config.yaml
gain_aug_db: 6
arch: "conformer"
fused_qkv: false
inner_norm: false
shared_expert: false
wave_strides: [5, 2, 2, 2, 2, 2]
kernel_size: 31
Rows from block 3, named by matrix and row number. Each number is 500 + 25 x the weight over its row's rms, rounded and kept within 0 to 999. All counts start at 0. Numbers have three digits each. After the name is the row's rms in percent of the matrix's.
# fc2: first MLP down (model.blocks.3.ff1.fc2.weight, 160x960), inputs 107-213
fc2.3 097:502537511507497506483457507507506492473484512502506505496521509477510472519525513513448536477547532471501543473566502534491470476536529514470501485516456509479538490497499505506544514508474544474512529476470479513536514473529498578438493510511524508482524490482519504493516499536515509563486478490461510552478492525504536
fc2.4 097:487511509483518487483519510472508509492514498542477549502489524512504471500535530485507483532492490513472470512511497520499510519519479474475502503482530561488507503509529535526479475517493508498506512484477505510516497477455512498509507479480500503447480514515498549521497507431478535493495562499509458498494482511485501
fc2.5 093:515488495502506491522521489536523511531537459452528479512484528527533493465517519541493509533526486530511471510544471505517472461491513506506488546498523498510530502542479529492494460526508514498476517532527451528527478501418476529470505467473459488504541501488503532496478542508510481513488467477497520553473496531487477
fc2.6 104:475450522522508485552509512516491477471494506501460487514515497521487470493539476482469518464479523500501532478508508560489487517471519530509494477489472518513482518510497523490534453493518527493541460501470479506466498474478540504528464494466458471458563517503500529479486486483493496503492488486508533517504518489516484
fc2.7 096:509504497535529507483486510540477513521516492492477478464503455504523489510519513454529508508488484489457492486518509521472487494477516499511498498500520464507460504527515510503473494493508514524459504467462536487499493514529511476480490505530502521462535517475475500523484527508463475540532500467455496507504468514492545
fc2.8 104:490538484487517454473499468514474485504482501474504478470505504494522483511478510535542486437533464471489478474448500563482462525480510464500490523514462500500505514490478448458502513517493522471534506501507506486516501520515472484470517506543504523493516487525519507479502478520477481495546512497464491549467492505443548
fc2.9 101:492498501456512497504487505517482500512462472547514510472490487553474452478459489516468509496514486496498487536470514535472510517474523517494483535512519510535480526484482533507533519539524508518524503531519520487499477513511460523465512510484535485514493525511508511491490498535503504517540441518464525492493503487479527
fc2.10 096:494481511526502551501534490511497507499476482486478491516549478504450496483530494531511495494518479526516505517511509540460516514456494532450566488484452510498488515514516499543552487523486513522471484511476513491529489512467532490531482460502501526526546502517532549480457493497534498512504494503524510525533520484516509
fc2.11 097:477492502481474470480493502479489501459509507460493533462465459527531497514469480528476529516470519475486503493565468463485571500536490492490522547478506485498516488460520508510522513498501501483520490500484468525504473480496446483484499492421516504438491491510476509495501484521513535479496491491528506487534537515501500
fc2.12 099:516496502547460498525532515495510499500500464490520526511475514488472495500443514498473539494496509519507518474544539500531503500480508500497471497536485495473500458519476498494499509504497519528452501507511508495537505454490470544514506514519509508518513492494510476499503526452496510531464488492461484528498538448462461
fc2.13 108:499509485552468522482539521512492530489497480494452496500510512516507485498459458531472519479474516559478505487535482528514465509463502522501522466535516550517482475500558466515515499529435542539484504493483487528473474512507498529534492513531495466504502540505499459549525452470523561496507527455503480464466526521502427
fc2.14 103:553520469500447459501501529519500498489519473509554498537536497517542483494498442469478565503485486506511530473490500535488503490479486504478497539506517465514514474502502483468517488502523445501467496493448523493508492464453457538501504448477508492533535517514544478481534527504483471456497468494475491483496517483497506
fc2.15 102:469453496567546500519521472515540501535509535498501469502488508487489440489505516512521493519536463486516513478489519535493451471515521530491530464526509425541462522544490479452491494522543524522532520533478474531511507486457497502517513481510517459550502519510551516449487576482514539492519469501475484540506519489451494
fc2.16 098:528497509525492508483481515479537515516468493489495495500491509474499510478507480463495505486459471489539482486487508496505493531529541521484460487514522480525449490496533497512522496504519527493451515504477514503507499464520525478473478504476547479548518477537533477486468537453535513485503521503495478506503522495502500
fc2.17 098:474488498495515490487544481464490486476526532506526517510509517514505484512509499489488510535450528451534543470494527512445474480513506503498448492518512541505492458507489533493520490497496540487476499517492485484499529467532521505503505518506496524505557548471534528507492445523517495513481518508493521502529518515524488
fc2.18 108:492487520487520481502502479513531489495497502521485519496444560562500480497565558490490486487512470506489499489513491487457524514542526509537490512500517489507528515525506509480429509508490464522500501548509501463514421517462484480546505483482481512484550485525505477485492458497537500508513477508523511545512484541491469
fc2.19 100:532479471544448513496531495504503484459550498467548527507479506513498498507522475497465545515527545513473499480549495522535518446469524505523513520494486504501498513499515497505551540534487516487495467522506464458500469490443504494505504475481507512496545462493406452473490486501470471513459517471524491463480497496558463
fc2.20 102:493552510446478487481503524483524479513489526486478542559511520508511534551522488555488496493494483519500541490518479504501533502511540538503496485505504491494516476506468509511489498470477531516500468468500517502511495483514499493459523510527519500523515470477513516521482494484481517506516475513494516548497489511492499
fc2.21 103:509515511470526521474483470560480512488502445497492479482470536497496477502519507477478494536516469506509467465453468490483512469489438460520466482465509459512481505517496492478468513545497471511534522483462445494491504476462474514510470488510512479501471513540493506492450558495531471487534508508503495507491520523505466
fc2.22 101:517467465484563484499513522528479506457494478472525502513540531476500459478494527477460517475489471439483551502489531543500464518524508474487542477490510457520516516440474498511461480527479463462467504501518491501488516512512489517510517528456474527464487517456519518481455511488500507506524478509542479519518504460507485
fc2.23 103:520469538492521473521482457518545492520491498519515470490489487507533515502441518491457474472501459473514454523553534464512508513482515505527498505447507503484518509532504521464501508492485492506507478485507499513521490480494458501509536531514520477474508483497435486489455488527466465522511510473503488506506497467542518
fc2.24 102:470512488492443484522511475504476510468501448522467511484472473524512493524492489496499495505505509469459513515505495519492500448481517496532473496519452492491493463533503488530442439510474506500496561489483502506502521484454481525529478509508503513480519488502530491470528472505525534501491436487487528472495462522485510
fc2.25 092:478500533494517487502520494484523488491495460524520514527496492454474511490474517508492478515490485517460441520517497530495533455494502525493492519499486468489516544466495506450482541493518490506541492490497486531479494516501483456508505500515504512483527449509512464518497490471478481503455486536511508498492496464515553
fc2.26 097:478460507417521500501474470487501478456501539486489506477450472533493473479480501509493553478536498482487494517513447517469481512509533474532520475454496484502515538516519549484483491506519511491496473469536480546508473531516471454517546438487493553520490491488556487486442500475517509507505465453502483568494463503504496
fc2.27 105:503491491490488482558537526492491475537530499533546512485521519509528491475490490486494462514481518507493467538483556430485504477495476520497482543507509502435510515455512473502511538486508522525482479486518505501503479515482495464464506495479480463499506517462461511532479469533467519469520509479473495472510534467478491
fc2.28 094:502496502469513473493460504490491521554532488537456475511540474546490528505507489491510526506543500472511500532513540527499510492539503501483538505487506515524472510454501512512473552517489545505507486477500479505476481543498472546514466453511537487543493487462524537510501496518480485497493515468510496513525545499498491
fc2.29 097:490488478496466463502521510515513508456509447511527509483479499499490493509514507528474513503500555501506551487463524456560500511503454513521514518505506484440554466473534507487506489513499496524484512511495467535506487488474437450495473479505493476501504485509490472496480522551495494508502468509498485491518516528517485
fc2.30 102:475486503491478501497518457500503481499456497511482494486491471537488518510491505546551447481476537533499512471529463508489513500470488454495536481488483527489502516540561503551448492533465527511460475486504527528500503503560471446510515487503538483509458511510492517518535501474491532554529493465481509508491513507508461
fc2.31 099:497459515442486495461478463488548456433513518483476491518491489528531480499536474514493489501528517485510452524480531524494523532509483458497506491475509506489527507504512495506484491484504508452513483490522501472443509519483490516487521508535538474518495484493518511512508511475478495518494480505527495560440503457534477
fc2.32 101:484476521520478504485527450482518466494508501537544483505529513485494517533497490496513542513513565508504508506506520508505492507523439541490516469461501508503455539475522490504562507502532533519468452539503497533474540477468483529458535465484494447484471494485489486521482482530506546505514518426460481507536543498518526
fc2.33 107:475504519534450435507501471522480468473508486475525457518510508480512513492456488528470516515451530489520491499538522434500501479501508444535520484500527534474473494468489499517509512457521493524462515494491491520502487510515504461491464502479489472501498507480484514483472503521497502505518530451541506458509537495515448
fc2.34 103:527462467437520509503542487528496495493487460503539511525460518494505483505506505524469508510479492539499501524502453518497493541475570484490480542523492499462501461510504472484522534486529507484450503537500533512497470543470476523517516478494496505549493492502540463429514504483527486509492500472535481492508550432537511
fc2.35 097:492489485459499532477473487513538548501492515476526529471526504518504500524492543478507536477495517514504478501417487491498490505465506472494485512496484476546493492512488473496463491483499531438516510539488526526501491505541500410481508508489518529482486511500478511503487496520509487496535494479469517496535448515493542
fc2.36 095:492500499543489524522521481536502488494454506503490447467486471499499485514489458516524526509508477514506522515528517528528537513464512542493529488495491513506489503501531478490538464508510497517491488521503528519528522531481515483522489526499507497529498513515490506510476515481502461467526514470541512504538512479496520
fc2.37 097:535530495525468516553429521537492490533451477488503467510467478489554531505536488499489519512510468501464450505527537482474571472490494526524532550546529486480525486521530518534503491494535506508494503528487560478553474537445454489529538569437472486483525494505499502528517471522493469518475506504501539460504471508486534
fc2.38 095:492494458542454520483532541501512473486493495482468526518495480478519475523461558543490521533492521497491509496522462476532487509515467521501508495502471532516502495502480464438530502492497507532507502513487492515487535514472494497491493490495509505513464476508485491497501521523501512475499441442458526506517524495479446
fc2.39 099:530512504454505521488500475488501472462470542552498508498534484471496516497485495499540527484511506457481528524508502530504473471498532452523543533497500501495508498512484490519485513539525517486473531512471499527479509493545512470481553527494451502474524480460482514477500501465514498473501466471484486506471493517488465
fc2.40 102:481507509477538489491478467470458529518510456500495477477498488519506495479476468508465497479529466521496491504541487512524455518528538522493517500511491521470469484526473463487489511445495508498493469502509511503486501503476480481501511474471481483539511520507477477486486515524506518511477505538533504484529506522502458
fc2.41 094:487560491540510531482512518528490528516501501475500527484463523494514530486469540495513497514488482501500487527533529462487479471558503513516477486529478491512487494510534506546489529544488528507508524509537502480520494516503458500523502570519522527487462479493479491480464480530493476550510526517508457509489488490532514
fc2.42 106:514521481493529533496511537480499498561545512494531489528512533515508497499500519531505522476506482533502508477487516508467480499502472500509484439500486462509498487511464472526510492543487524508449511481513445491510543497467503487482524553527524493500509449497486480481469563485478492495536528507517502519476492523502499
fc2.43 100:480522514453465498497459493507506500491464487479526518486538491493540519524541489508515469514443559487496478508497521491517502487499473494479508507530552484498473507541504538535527504507519552462527525530484540462490551460486434521501503505535509493515504518494505526509497526522504540512529510490460482483506517507481558
fc2.44 102:497493500486490519472506531535479541486465540490485475501533475536517497493570496461480508475466518492486505517491524446463516493515488526522529487505475471540512501511505510533508444490496434537430522450489476514496548534504477529486499530488446492488457455514522533489480476538527511494521524525515495457491515519491485
fc2.45 106:517519516543513504486463479496488538498476524485427481529474473531482498483494525544509485490498499502504503545517497493513460526482478491515497530506508522473457482477514493547524461475488467499487493491489506532523502474469529497449491473522492500500457469515484447507506496477509507539475462530505473487467472514481520
fc2.46 099:462515467452490476500527512534477507483491484512460541493542536509510513505494467509496501505489506496475505517514481510486448485480479470509540486550475530485530488496498485488517488487522474512460482506482489521476476473460509481525471486489501488466474529491465515510525449503501491478504536472516488494451511565496496
fc2.47 107:527532506483460524526493491517506515508489501505488495469515498482502508486489491500533476513496493511518503497534453469509525536501524470520467516491523534482523503507490516557557517529493471481480532532478483496498504462499484517501497493499482450507486503488549490510521463507497466480502473466486484486505512510484472
fc2.48 105:475510468539495470492461507536493507512490548494492493487489494521464494508476470507478534499487536569509462500487465477510504473436478491515489508481454513488448487491488499480520474503466512481496545516495461499512476482506473489504479501495476518470495497545470497492507548498485510532488461474464488485476505546510551
fc2.49 108:474472471488485496494474501574514456473493509497487513470515461503478527483497527480486473505503472485499513510519497512500483481526504533498513499484486444500490527474472498508470505507511530502529497524504508515530482526477552497515472519503540556524523504473474484477480482478523514453522457521488461466491485484519470
fc2.50 098:492475478462499533553468505518506440517505491501540463516494505471475476502515513453497529492490481532513466500466489529520502476529496521487505507490471503515485492525478497476474500510531500499538472513521495497460514526507509537479506494534496503530519515469534512527488509472476496476447556528540521522483465514506503
fc2.51 102:507505496516517491476523487541487523480469489482476462495534530483487525519490506474505460498465485515485518512502476472465464522462498498534509525523497544502519475484513519495480476518509505506479579546521541504491506555529519472497480478547488476496501544493542514474530531504478495455515485488488501495483484472509498
fc2.52 097:506491480512468458492531511510474489489468535497509500519494549506497477513448516517496514490493492517455527502501530496524520475475498515495522469492473536507505499504511486498524475481509528475459492521525517481511481463463536491491478524500500486514458488522486493527471477507509530474497535483507540509525492512535519
fc2.53 109:480512504452481480496464487502557479482506515519543541518522510545472473475491524539487490500502523519500462531444506443513540531526475500510523520480498491486524484530481520508445464475527484518551504499542505475509442516460483489461515490504524508494508536520485497480493508491505436506473498494492490506519467472514533
fc2.54 098:503489547542452480505518515465476524503506504476459529490511527497494537500497519521451558521466560510497512500503474528519502481503488425540464489494485503468506492506525483499541487548516504513494487504505527485509489466500515524525494499490468488487480498476451506525459455504485496476513508522508458488509479513495469
fc2.55 102:504493514530495538490532493485517482502495482473495510456456502459507483547482501489478504449483534467490512504558493461502497477493513522518483497528497550471529502517536492547494487497524481548496475468572509536492491537503515496512519462519458524522491519499513501479536507492536522519478479449510524514486571445528502
fc2.56 099:502522483475481479522469514496477509516500524495494518517501560529498520480505555435482510498481461535473472494448527446510505462509498475527546532503518434488479520483511516534470478517511483522536499488490508491497482510514494492551498517491532534499537508538456520511484497507474477511495489545462497481509518523512526
fc2.57 099:552480481496463501499503484437458491510481515501456520515498495477466510478483470506533495538480558554492469514471502505524481517508515485532475467513511520487492518500511499487485466510495519516463476477484461468518533492540472546479514496530467509532487479475499488554474531505503485496489508515515497501501458499485549
fc2.58 106:535533510476482476511491483473472521531546503514548469566492476475515505507485531550497470488493506475426512498528514468501487481511484498486497542526468509514529470519528531529494472468503488513459480491501475516548511487514490519466468492513487488498482468505481516461512522518514499497539487455523480491527510505510503
fc2.59 107:473517482494493463508496506502511531455548485524480546508501467509479543482474503469501516524472458494499505517472469487475488483461510489528500575458491512491491462503514515532542514506509514498517519506514494509466502538496479515506496476546494513522496446513477487500499523508534493514484485515505510472492509525479487
fc2.60 091:489533444492506535531505558480481489514516516505545501469516497463470501485495474490469509541485479515518542490523522497483477500492493459519530459502466525510478487532481489500529534485533506496473543499499525512536511484502507489505488506507500447483526433501525508476495522472487521473499501498497488500505517503510458
fc2.61 106:485506472515482545472504471567500458484504510533463532439509523516509445484493505536509491485511510548533516563447524474509500484485508500477504546460540460483479533553502519519444489500511506493470457480492505506513541474494505484507491520532507508506506479548510506479526544455509468481437503520459483554499506479489503